config.toml
model = "masked spectrogram model"
dataset = "chords played on synthesised instruments"
hop_length = 160
win_length = 512
method = "simmim"
loss = "l1"
expansion = 3
optimizer = "soap"
precondition_frequency = 10
one_sided = false
max_steps = 5600
weight_decay = 0.0
Rows from block 2 of a small masked spectrogram model, named by matrix and row number. Rows with one number belong to one channel. Each number is 128 + 24 x the weight over its row's rms, rounded and kept within 0 to 255. All counts start at 0. Numbers have three digits each.
Before each channel's rows are labels from the 100 clips, of 14976, where the channel reaches its highest value: "responds to" is what is common among them; "band" is the frequency band that holds the peak. Only what is clearly more common there than usual is listed. The data: chords played on synthesised instruments. In brackets: how many of the 100, against the usual share in percent.
# convs0: expand 3x3 conv (model.blocks.2.convs.0.weight, 120x40x3x3, each kernel summed), inputs 0-39
# convs1: project pointwise conv (model.blocks.2.convs.1.weight, 40x120x1x1, transposed), outputs 0-39

responds to: marimba-like (31 vs 8.7)
band: 0 to 250 Hz (44 vs 12.5)
convs0.104:163127147122181128129115140170118143073114127147148155118167090118121070120104162106140169111118135140128137125121134120
convs1.104:144116153145123110128127168098186153169139125151149166129137142081143182124102126099145103154114129116098140147126130115

responds to: organ-like (35 vs 8.3); marimba-like (27 vs 8.7)
band: 4000 to 8000 Hz (85 vs 25)
convs0.108:106122151133149117105113119172168149106134102115134158086118088130142091095174100096130137115131119123101098105168132125
convs1.108:108096126119115126118130166094115145122147106146108126103102108092094166150109158124147103139144063139112177136153137134

responds to: organ-like (31 vs 8.3)
band: 4000 to 8000 Hz (100 vs 25)
convs0.67:101134105116146083129078133129148131106115082133122149124108137103114098116100125107109157136131125174125175130180093121
convs1.67:113144120126139122143113142133091110106143094109112111109104104104143199122160096101184115112140124122128142145166117162

responds to: mains hum (48 vs 7.6)
band: 250 to 500 Hz (43 vs 6.2)
convs0.112:178141076136101136157146136103137139126089103139157088117162109165145084107104134133081140139129109137141130105126143121
convs1.112:130177126130129134132087128152116126100128133151111107093122133160133114124127135172132130094150139163082116149195096149

responds to: playing: arpeggio down (50 vs 24.6)
band: 0 to 250 Hz (41 vs 12.5); 250 to 500 Hz (28 vs 6.2)
convs0.92:145184138090096128105116144133125080108094113133100136107165130138086123124094157113124169172159115119128120126139122132
convs1.92:144135128075117122134132120120107139160113159136129058136094116160111101134119174124109106074121141126139120149161143139

responds to: clipping (34 vs 8); text has "clipped" (33 vs 7.9); harpsichord-like (32 vs 8)
band: 4000 to 8000 Hz (64 vs 25)
convs0.85:147123099134081107116132137089183146108074124113125138118178106129126156107111149137162116107174116136126117122109135103
convs1.85:132167138182153129126114141143090120134113121142119079118107132094169127114154140139096139137192115091142131137118124161

responds to: vibraphone-like (38 vs 8.1)
band: 2000 to 4000 Hz (52 vs 25)
convs0.53:151138084142112136140131045102159154107108108084155125143155117130112117149129136111144099135136139134119103141157159107
convs1.53:110139163134131106091159169144102139126112128177122131136132121133135126079117152139105168083117130133174124100104083124

responds to: playing: arpeggio down (51 vs 24.6); clipping (30 vs 8); text has "clipped" (30 vs 7.9); rumble (26 vs 7.2)
band: 0 to 250 Hz (51 vs 12.5); 250 to 500 Hz (25 vs 6.2)
convs0.82:155127120115090091173095140129144130129125128102106131142099114151156104089150097176099135077093137147120149140111126126
convs1.82:111137125122155089086138156168130144135096128115089172100147159112152128133113147189133119115098101108127126111105142101

responds to: harpsichord-like (38 vs 8)
band: 4000 to 8000 Hz (63 vs 25)
convs0.51:164162149151120118161137084119115106143118139126134151166110098173154111139136130170172129143145129081146128103124099105
convs1.51:133140136101085126115144141155134125094157124123138125131180140095152110165114185107131119083134134099151160099143109153

responds to: arpeggio (84 vs 49.6); marimba-like (57 vs 8.7)
band: 4000 to 8000 Hz (63 vs 25)
convs0.41:116127145188137151102149136144123099126162115112120088153094167125120105108086155136102160119105131087156126140136094140
convs1.41:151128060090108115159102096102132171127103106153161115072128098150144121146147117114136113120115108122131135112135142113

responds to: marimba-like (28 vs 8.7)
band: 4000 to 8000 Hz (98 vs 25)
convs0.73:087112161123166146107083131113108142146129102082157152095153151106137162127092107134146158117137123111119095104136110156
convs1.73:102098140121132133182181148113108113148120132118138135161152137138114150129178141117100133115080111160116130165141086111

responds to: vibraphone-like (37 vs 8.1); marimba-like (34 vs 8.7)
band: 2000 to 4000 Hz (63 vs 25)
convs0.11:144122130114117074121125190125119103101125178118094130115142131121173110122134103138099153117120143108142158118145105180
convs1.11:131122112102181111126103141151133157145151125129131109106114120135125144078139159171103140136144121130191152133077101116

responds to: clipping (41 vs 8); text has "clipped" (41 vs 7.9); harpsichord-like (28 vs 8)
band: 4000 to 8000 Hz (83 vs 25)
convs0.49:117135123118132126156108130101124119095117130108130152116143079067121123121173078122122107119150172109100147142157168114
convs1.49:108127144156125126138171082137116090100121120118119116171106124178113138136081105111134086128152078151130116129112152117

responds to: organ-like (35 vs 8.3)
band: 2000 to 4000 Hz (66 vs 25)
convs0.37:143166128107122133125074136103117137132132099122141142094120118133138136089135119057130162084162125107155129118114139170
convs1.37:098125151134118085158122131171106130097123136122092127103094148151116124147099145125117117113095123153123100130135105051

responds to: arpeggio (91 vs 49.6); playing: arpeggio down (51 vs 24.6)
band: 500 to 1000 Hz (33 vs 12.5)
convs0.101:130114125126115126131119129101110126167115111112156052102145181131126131130160171143105148120162110132138137081127130156
convs1.101:127128182174141124143117106156146136117127174120107191136132093134152128111113070113125125116127136104136119167125104137

responds to: playing: arpeggio up (53 vs 25); marimba-like (27 vs 8.7)
band: 4000 to 8000 Hz (100 vs 25)
convs0.74:111107108120140092142148149178135101084130108128131145157106119129114123149100127093136157108127154080115165156137116079
convs1.74:087122118130113109121142133151116113153117113167169164133164152116153137118135126096113133088136136093135115154092060126

responds to: playing: arpeggio down (51 vs 24.6); marimba-like (27 vs 8.7)
band: 4000 to 8000 Hz (68 vs 25)
convs0.93:097165081163126111123106140109125168121107135091118179136121119122142120124060134109124124150116111139108139170124146151
convs1.93:125135170128117122090149072136109115106140179140136099099140155127132136143094103114086083124129135153112099128158144150

responds to: arpeggio (87 vs 49.6); marimba-like (38 vs 8.7)
band: 0 to 250 Hz (48 vs 12.5)
convs0.98:086101115129118145113158148145110100113120146101114114143137136146152163121130135156143111119118074181118168080103152111
convs1.98:143096145118140097140083115145136114133135134132165187145174142114129108172124145104119111118147138155114138190143125145

responds to: vibraphone-like (37 vs 8.1)
band: 500 to 1000 Hz (39 vs 12.5)
convs0.113:179100158144124104185109124110143110162128134167112146097117126103108173147133099122125108121107148101146090108141144122
convs1.113:091100122123082117104161084109134131157113106131114121130134113111165151165128130105164112153112088153103169147132110101

responds to: arpeggio (83 vs 49.6); playing: arpeggio down (54 vs 24.6); marimba-like (36 vs 8.7)
band: 1000 to 2000 Hz (39 vs 18.8)
convs0.102:132110126132164138106128116117173144146081106163127125141138121122089116072132123144113114129091112109099178116112162092
convs1.102:100151146132157069100133096162159133119095170125155133147101104158121148136115137123172106139132125151091140118122097146

responds to: thin (high-pass) (35 vs 12.3)
band: 0 to 250 Hz (69 vs 12.5)
convs0.45:132141123074130124114117160068120147127079140131182102159171125103112128136121128106159115119105112160131120155116140124
convs1.45:141104096156148130106110126126131125136168091136124148136134176123186120096111106192114119130138099096137121166123129117

responds to: marimba-like (31 vs 8.7); mains hum (25 vs 7.6)
band: 4000 to 8000 Hz (57 vs 25)
convs0.66:159129084154130156111141137160123133089131148113141089183118108155146124161127129130112111109128147063094135152126122115
convs1.66:144161111158135109124125092142182151160136157155153123142153178113099133148140141117118061111137130126151105127111108128

responds to: mains hum (38 vs 7.6)
band: 500 to 1000 Hz (41 vs 12.5)
convs0.43:137131120130096135139142132127181122111159139131150121136112138133160091133104091117064153133107171119098097150134085105
convs1.43:126138138152168105070135106136127176147123155134147123146132118143109147130112142178116138090140137112162116070121134162

responds to: vibraphone-like (48 vs 8.1)
band: 2000 to 4000 Hz (75 vs 25)
convs0.33:139114107142117117149116097141105119178135099102115098147156155135136097132112094113148072186138096148142133120148153132
convs1.33:156102109087145089152097139127133151124097145178162120115096116094125148087131140120106161123164118116146123133117088101

responds to: arpeggio (90 vs 49.6); marimba-like (78 vs 8.7); playing: arpeggio up (53 vs 25)
band: 4000 to 8000 Hz (77 vs 25)
convs0.27:110127143183114140099137111121097114147098119163127096119114122143113103123114098147163111134095085118149181112158106101
convs1.27:113088123123120129130122139123136139116113102162119109136109150141112110136150113101118135153093092149056182176120117103

responds to: mains hum (39 vs 7.6)
band: 500 to 1000 Hz (46 vs 12.5)
convs0.118:113150152124156140134105170154114141111093172151113177127135125117115156119131143115082131147127052120114104127125121121
convs1.118:105133111131067149126129100129121139143116100152134076132141107171108107116145095128124160102161188138151103123136130138

responds to: playing: arpeggio down (52 vs 24.6); square lead (32 vs 8.1)
band: 0 to 250 Hz (31 vs 12.5)
convs0.105:097093121125107137140114100168136107144160159134104108094116156144146090150130097142107133131104091073092140131118154146
convs1.105:137135140074135141098133108133107141101175123131164150088134150188144114124171150146095125146134109132113160122147124103

responds to: arpeggio (75 vs 49.6); marimba-like (29 vs 8.7)
band: 4000 to 8000 Hz (59 vs 25)
convs0.44:072154119118094125146145175095140156118117091142121114145102111116169141143118096112112123122129161154091148137087131106
convs1.44:072136130124136150172116106124078119119099130096094105159154133134172140114174137114145149114105157154149149112133123130

responds to: clipping (41 vs 8); text has "clipped" (41 vs 7.9)
band: 500 to 1000 Hz (60 vs 12.5)
convs0.80:177133136146141113146129135106138087153103107152179116107159154104150105162141130114130121127115107162189123110127099111
convs1.80:076111132140110091140112122123095153061127158137115132145097128126095163088134126125114116157128155128088118164118139133

responds to: clipping (54 vs 8); text has "clipped" (54 vs 7.9)
band: 0 to 250 Hz (85 vs 12.5)
convs0.65:142113090114118123106106149125130130109132097127149146097070130138105157093147155103106111113112161091164095120141171148
convs1.65:115169157147078139130111147140123119158149159120128143122101127127139138134129182145147138066133145181146096133137106120

responds to: organ-like (38 vs 8.3); marimba-like (29 vs 8.7)
band: 4000 to 8000 Hz (62 vs 25)
convs0.19:134132148107134175139119069148117133168084130181145140130180126128097130155139131147140131122138147130146153110112092149
convs1.19:093120165120141099133133158120128137077172153075100116103073132131145126114123117143120111158098111103117122150122155110

responds to: playing: arpeggio down (50 vs 24.6); marimba-like (25 vs 8.7)
band: 2000 to 4000 Hz (53 vs 25)
convs0.35:161090122095153137134132120109140144140125146123118127103159136185131118081123115102148158135144113132151138093105195144
convs1.35:093166126111101111119132174174135149125130112118125089135120154114145138199135157105113118107136125115109101147147087137

responds to: arpeggio (81 vs 49.6); playing: arpeggio up (51 vs 25); marimba-like (45 vs 8.7)
band: 4000 to 8000 Hz (65 vs 25)
convs0.87:074086108147096128141118129120156096120139158073147127158074120153144101132125122101129144109125125160117158110124155132
convs1.87:113134146144128112109114185124125171088130095130147143138177145081104149106116157127114081143144137104115165134132140145

responds to: square lead (26 vs 8.1)
band: 0 to 250 Hz (40 vs 12.5)
convs0.81:133115141125092148147083122104113102174109126150139114162168141153169109138121163094172131140134094096165126135130129118
convs1.81:125142095110123090132168149128090139084124135130139166117149153100140169113158109142107115130107142144111102185159127152